config.toml
model = "masked image model"
dataset = "larger renderings of crowded toy scenes"
train_examples = 22605
image_size = 32
crop_scale_min = 1
horizontal_flip = false
rotation_deg = 5
method = "simmim"
mask_ratio = 0.6
loss = "l1"
arch = "vit"
norm = "layernorm"
norm_position = "pre"
activation = "gelu"
mlp_ratio = 3
head_dim = 48
fused_qkv = true
bias = "all"
qk_norm = false
parallel_block = false
inner_norm = false
patch_size = [8, 8]
conv_stem = false
layers = 6
width = 192
positions = "learned"
init = "orthogonal"
residual_init = "zero_last"
optimizer = "muon"
muon_scale = "match_rms_adamw"
lr = 0.0051
momentum = 0.95
nesterov = false
orthogonalizer = "polar_express"
adamw_lr_other_params = 0.00079
steps = 26700
batch_size = 64
epochs = 75.6
lr_schedule = "cosine"
final_lr_fraction = 0
warmup_steps = 5340
weight_decay = 0.08
adamw_weight_decay_other_params = 0
Rows from block 3 of a small masked image model, named by matrix and row number. Rows with one number belong to one neuron. Each number is 50 + 10 x the weight over its row's rms, rounded and kept within 0 to 99. All counts start at 0.
Before each neuron's rows are labels from the 100 images, of 14976, where the neuron reaches its highest value: "colour at peak" is the nearest of a few named colours to the mean colour under the peak. Only what is clearly more common there than usual is listed. The data: larger renderings of crowded toy scenes. In brackets: how many of the 100, against the usual share in percent.
# fc1: MLP up (model.blocks.3.mlp.fc1.weight, 576x192), inputs 96-143
# fc2: MLP down (model.blocks.3.mlp.fc2.weight, 192x576, transposed), outputs 96-143

colour at peak: green (29 vs 7.8)
fc1.386:54 41 55 62 44 45 53 44 46 35 47 57 45 40 54 66 43 60 52 61 76 60 51 47 51 53 68 45 47 62 61 46 44 51 42 27 43 42 64 53 49 43 68 57 48 47 39 57
fc2.386:61 51 50 49 61 50 60 47 41 68 41 64 48 46 43 58 74 59 49 40 50 50 55 26 44 25 45 65 40 37 55 52 72 45 56 56 49 51 54 60 49 54 60 45 41 37 50 51

colour at peak: black (47 vs 9.5); green (29 vs 7.8)
fc1.137:44 37 54 57 66 51 48 55 55 57 58 48 37 37 42 57 35 40 43 64 60 51 72 57 48 51 64 50 43 46 53 43 69 52 34 46 53 55 44 67 41 64 57 59 39 49 58 50
fc2.137:40 47 54 60 61 56 28 62 42 54 48 73 33 45 37 44 40 48 41 33 47 60 78 52 40 34 49 58 59 51 51 57 70 41 46 31 65 42 45 51 38 61 56 51 43 39 45 45

colour at peak: purple (25 vs 3.2)
fc1.39:42 48 44 52 48 46 42 64 54 45 62 48 57 69 32 50 66 43 43 63 52 34 38 30 51 36 51 57 27 73 61 44 68 53 48 42 48 52 53 44 52 45 50 51 42 59 48 87
fc2.39:54 60 42 41 35 52 46 56 48 54 65 40 60 46 49 32 53 53 46 44 44 48 44 61 45 47 47 35 58 64 60 65 59 47 57 36 64 78 25 35 45 68 55 61 61 43 66 49

colour at peak: brown (62 vs 35.5)
fc1.492:49 66 38 49 47 39 35 48 55 48 67 44 55 61 59 57 47 39 42 65 41 60 64 66 51 47 44 54 53 39 71 36 45 50 47 41 53 54 50 53 28 53 70 60 57 50 74 42
fc2.492:56 56 32 62 36 55 52 52 54 72 59 43 54 37 59 36 58 32 39 45 39 53 72 59 54 54 49 68 50 32 58 59 67 40 62 37 54 51 42 53 30 49 45 36 52 45 58 44

colour at peak: brown (66 vs 35.5)
fc1.13:64 48 41 51 36 42 41 45 42 44 42 48 56 62 70 55 41 74 31 82 59 34 61 50 50 42 60 54 61 48 67 59 53 52 38 51 54 46 46 60 52 52 42 58 49 56 43 59
fc2.13:44 60 27 44 60 45 48 43 33 55 56 55 60 61 60 35 51 70 50 55 47 24 42 63 44 40 48 62 50 44 68 67 51 42 42 44 66 71 60 60 47 70 34 46 39 77 50 51

colour at peak: pink (39 vs 5.5)
fc1.539:57 51 50 50 48 45 40 53 39 67 56 39 51 31 47 49 40 41 60 56 44 45 57 47 42 48 52 63 54 34 48 47 64 55 43 47 40 47 46 54 33 50 42 50 46 35 53 36
fc2.539:54 40 45 48 63 42 32 51 45 44 46 48 70 55 49 56 64 40 60 54 38 45 38 47 48 57 52 40 61 35 48 33 52 71 48 51 64 63 50 58 56 50 45 62 35 42 40 37

colour at peak: grey (56 vs 24.1)
fc1.496:48 58 63 43 49 55 57 59 41 49 55 39 80 57 49 56 45 47 64 44 44 51 57 41 46 40 40 52 54 61 39 39 32 48 47 61 51 41 43 54 66 21 40 66 51 39 50 40
fc2.496:45 39 61 51 49 61 46 47 46 59 52 53 54 38 62 69 62 64 68 66 46 60 68 42 45 42 44 51 60 64 64 48 38 39 42 45 66 68 54 41 55 33 39 41 55 50 35 37

colour at peak: black (45 vs 9.5)
fc1.410:56 44 56 48 48 50 47 58 51 57 74 59 41 50 30 37 47 45 55 68 51 48 44 60 54 37 49 61 62 42 53 35 58 50 63 68 36 56 41 59 58 45 57 53 38 43 52 56
fc2.410:46 48 40 50 57 33 72 41 52 47 50 44 54 73 48 50 36 35 31 45 39 44 68 42 58 48 48 53 49 55 51 49 43 31 84 51 25 31 53 36 50 52 49 56 44 33 44 35

colour at peak: blue (45 vs 4.9); cyan (40 vs 3)
fc1.468:36 43 56 47 55 43 50 66 65 37 59 53 49 50 59 46 57 54 54 56 42 55 55 61 54 54 46 58 54 54 47 49 50 45 31 68 36 55 57 61 46 50 50 51 39 41 48 44
fc2.468:54 44 44 43 54 51 50 54 60 73 65 57 51 40 58 40 50 62 46 46 37 51 42 59 56 54 41 60 48 55 45 67 54 48 24 59 65 59 55 55 37 39 45 44 42 52 33 44

colour at peak: purple (34 vs 3.2)
fc1.83:57 59 68 34 53 52 51 62 42 40 57 52 42 57 55 63 39 59 35 52 46 65 61 58 53 60 44 42 49 41 42 66 53 41 42 64 70 55 41 64 34 55 46 41 48 35 64 41
fc2.83:68 64 53 51 57 57 52 47 36 56 58 61 65 42 63 61 45 40 29 54 44 51 52 39 54 42 37 54 51 55 36 61 39 40 57 50 67 52 49 52 55 74 28 29 35 49 51 36

colour at peak: black (26 vs 9.5)
fc1.407:49 59 40 54 41 45 46 44 60 41 35 46 28 43 51 51 54 75 43 36 71 55 46 60 57 58 60 47 52 39 83 50 67 42 46 42 47 55 47 62 70 38 45 51 39 43 45 60
fc2.407:35 40 57 51 50 37 18 23 46 57 44 74 64 53 52 59 63 43 52 76 46 36 59 37 38 38 61 50 54 35 57 45 32 62 45 47 61 56 57 34 54 49 55 39 37 63 46 51

colour at peak: red (52 vs 2.5)
fc1.327:63 58 67 70 45 46 30 44 46 51 51 40 46 47 43 60 42 49 44 58 43 62 47 55 55 33 50 43 37 42 43 68 74 46 55 60 65 35 49 52 49 65 52 60 63 44 36 39
fc2.327:52 67 45 48 65 41 46 46 50 60 56 56 50 58 58 30 44 58 40 57 48 43 38 72 42 44 27 46 43 43 62 42 62 63 50 51 71 56 49 55 64 50 45 34 40 64 64 59

colour at peak: grey (55 vs 24.1)
fc1.221:54 56 38 33 63 45 45 43 52 46 34 53 40 70 49 40 49 56 58 53 49 40 49 43 55 64 59 58 57 48 60 39 49 53 36 57 41 36 46 34 45 60 61 45 54 51 48 62
fc2.221:49 52 41 64 50 41 46 46 53 46 55 54 57 56 33 36 64 59 54 49 55 50 66 51 36 51 46 53 58 58 55 68 65 46 61 44 43 44 57 36 68 40 60 35 59 53 60 30

colour at peak: pink (26 vs 5.5); white (25 vs 1.3)
fc1.273:43 41 73 71 41 31 61 39 70 42 57 63 57 52 52 48 47 50 39 61 64 57 66 53 68 74 40 51 52 54 49 45 48 41 32 53 40 42 52 47 55 42 41 41 60 32 63 54
fc2.273:48 40 66 56 46 41 59 50 56 49 58 73 56 65 42 56 49 57 49 59 55 50 63 58 52 50 41 59 52 55 30 45 50 34 39 52 56 41 50 49 44 42 56 47 47 42 52 44

colour at peak: brown (65 vs 35.5)
fc1.6:52 44 44 50 55 60 61 42 51 42 46 42 50 49 64 56 44 48 35 70 43 58 46 34 54 59 47 59 67 36 53 47 59 37 49 46 35 45 59 55 54 49 72 64 71 60 39 52
fc2.6:44 37 30 59 42 72 63 45 54 66 38 67 58 44 60 34 45 40 56 51 62 48 47 51 45 46 51 66 46 40 51 48 66 31 59 41 57 57 61 43 31 63 60 53 60 74 43 42

colour at peak: grey (63 vs 24.1)
fc1.277:45 58 33 53 44 46 43 46 51 52 47 38 61 56 59 47 36 59 66 60 51 58 49 43 68 33 49 51 68 74 28 52 51 35 61 36 55 39 65 47 32 59 44 32 58 47 61 47
fc2.277:48 33 56 67 39 50 50 48 49 62 43 53 47 45 44 53 62 46 39 52 53 53 46 49 44 60 52 38 44 21 62 43 58 65 47 33 50 54 42 70 53 38 56 71 51 48 20 49

colour at peak: grey (50 vs 24.1)
fc1.458:73 48 45 66 40 37 54 36 52 62 29 57 53 45 42 49 44 62 61 66 51 52 30 51 43 49 50 54 37 53 56 39 43 46 57 56 51 63 37 50 67 40 49 44 58 45 61 42
fc2.458:54 59 61 54 53 71 34 51 47 56 45 60 42 50 50 49 59 59 45 52 59 45 52 41 55 66 52 47 50 58 45 41 41 48 52 39 41 45 38 40 44 40 52 58 54 57 55 47

colour at peak: red (39 vs 2.5)
fc1.540:71 44 64 69 59 28 43 65 42 37 45 45 30 36 43 54 43 54 43 56 42 38 56 58 43 57 41 60 44 56 44 52 61 65 49 48 49 52 62 38 37 53 60 68 60 59 45 24
fc2.540:42 51 54 57 43 56 43 72 47 66 58 41 67 62 49 44 35 47 46 50 42 35 51 45 41 22 58 40 60 64 40 54 55 69 58 44 41 45 50 58 27 62 29 47 65 50 69 52

colour at peak: grey (50 vs 24.1)
fc1.5:71 42 37 68 51 42 42 54 51 37 39 52 42 51 53 65 34 56 52 59 39 41 49 57 85 52 34 68 50 33 40 48 43 58 44 68 40 50 30 49 61 45 50 44 60 39 64 48
fc2.5:54 41 40 71 45 52 55 64 46 47 56 45 59 47 28 49 50 42 60 59 56 43 65 58 66 66 43 53 46 37 50 58 58 56 55 41 32 65 66 42 52 45 42 29 58 48 61 42

colour at peak: green (54 vs 7.8)
fc1.245:61 69 38 42 60 36 58 48 65 31 57 51 31 38 53 41 35 55 36 57 36 44 49 53 41 57 49 32 34 61 69 35 50 59 63 44 52 44 45 58 47 53 47 52 54 52 59 62
fc2.245:38 44 60 49 61 42 54 66 60 61 37 48 62 53 56 55 27 55 64 38 55 45 50 48 56 58 56 48 40 50 60 62 51 42 48 56 53 40 74 47 51 59 43 20 49 49 62 42

colour at peak: brown (60 vs 35.5)
fc1.229:60 57 51 53 40 59 54 55 49 48 43 57 53 68 36 68 43 38 24 39 57 56 50 63 52 61 46 48 50 47 73 55 45 47 51 67 47 43 53 39 42 39 48 50 39 68 41 59
fc2.229:50 31 58 56 58 51 52 43 51 50 62 70 37 39 47 59 57 66 56 55 52 50 31 57 34 41 65 51 50 46 51 59 49 65 29 70 49 65 31 57 48 42 33 43 68 48 44 70

colour at peak: blue (34 vs 4.9)
fc1.406:62 69 64 58 56 49 41 49 48 51 45 50 56 60 62 49 51 56 43 65 38 42 39 59 50 31 53 48 51 69 41 41 63 49 50 58 49 40 38 42 65 52 46 56 73 51 43 70
fc2.406:49 57 56 54 46 52 61 52 45 57 77 65 51 39 37 55 51 47 34 51 42 37 57 46 40 30 43 51 47 58 40 40 46 42 48 71 43 35 38 49 49 56 44 49 70 45 53 62

colour at peak: brown (63 vs 35.5)
fc1.419:36 79 44 59 40 38 36 54 54 63 49 34 63 44 52 64 37 67 21 56 34 57 53 54 46 51 39 51 55 37 67 45 68 57 46 57 58 39 49 35 60 42 56 55 43 56 47 49
fc2.419:39 62 53 42 36 60 41 50 49 65 59 40 49 52 55 55 36 60 35 60 31 57 54 36 46 37 49 62 36 48 63 52 46 53 43 51 52 41 61 53 38 44 61 39 53 45 46 42

colour at peak: blue (52 vs 4.9); cyan (28 vs 3)
fc1.95:45 52 60 42 53 59 33 54 45 49 47 37 49 59 46 45 56 46 58 45 62 68 44 49 41 52 52 46 41 66 45 64 42 40 35 30 51 48 64 58 46 46 46 69 63 31 40 62
fc2.95:36 46 73 49 65 39 38 58 55 39 47 47 65 49 55 51 46 36 74 32 49 59 49 54 59 56 41 49 59 54 47 61 58 49 46 40 57 29 54 59 46 54 39 49 48 52 74 55

colour at peak: pink (37 vs 5.5)
fc1.296:42 66 39 50 24 47 50 58 31 65 57 51 33 69 64 34 43 59 46 55 46 54 62 36 62 58 46 61 48 51 40 54 61 57 57 48 60 31 52 59 43 56 59 53 46 54 27 58
fc2.296:57 38 54 55 56 58 67 64 51 47 36 44 57 40 54 43 47 67 41 65 44 73 43 57 34 34 50 41 60 47 54 30 48 41 42 38 36 61 55 66 55 59 43 63 43 39 52 38

colour at peak: brown (70 vs 35.5)
fc1.356:35 50 58 51 62 56 45 47 48 47 56 58 52 62 54 50 51 34 57 52 56 37 48 60 59 59 44 44 55 78 52 49 62 68 42 70 59 30 37 37 55 42 47 63 43 63 69 38
fc2.356:52 55 33 66 50 71 41 61 54 47 48 62 46 31 51 45 56 63 45 65 52 62 66 45 46 45 59 61 49 42 45 45 42 60 37 50 54 48 58 49 51 49 71 49 65 33 62 56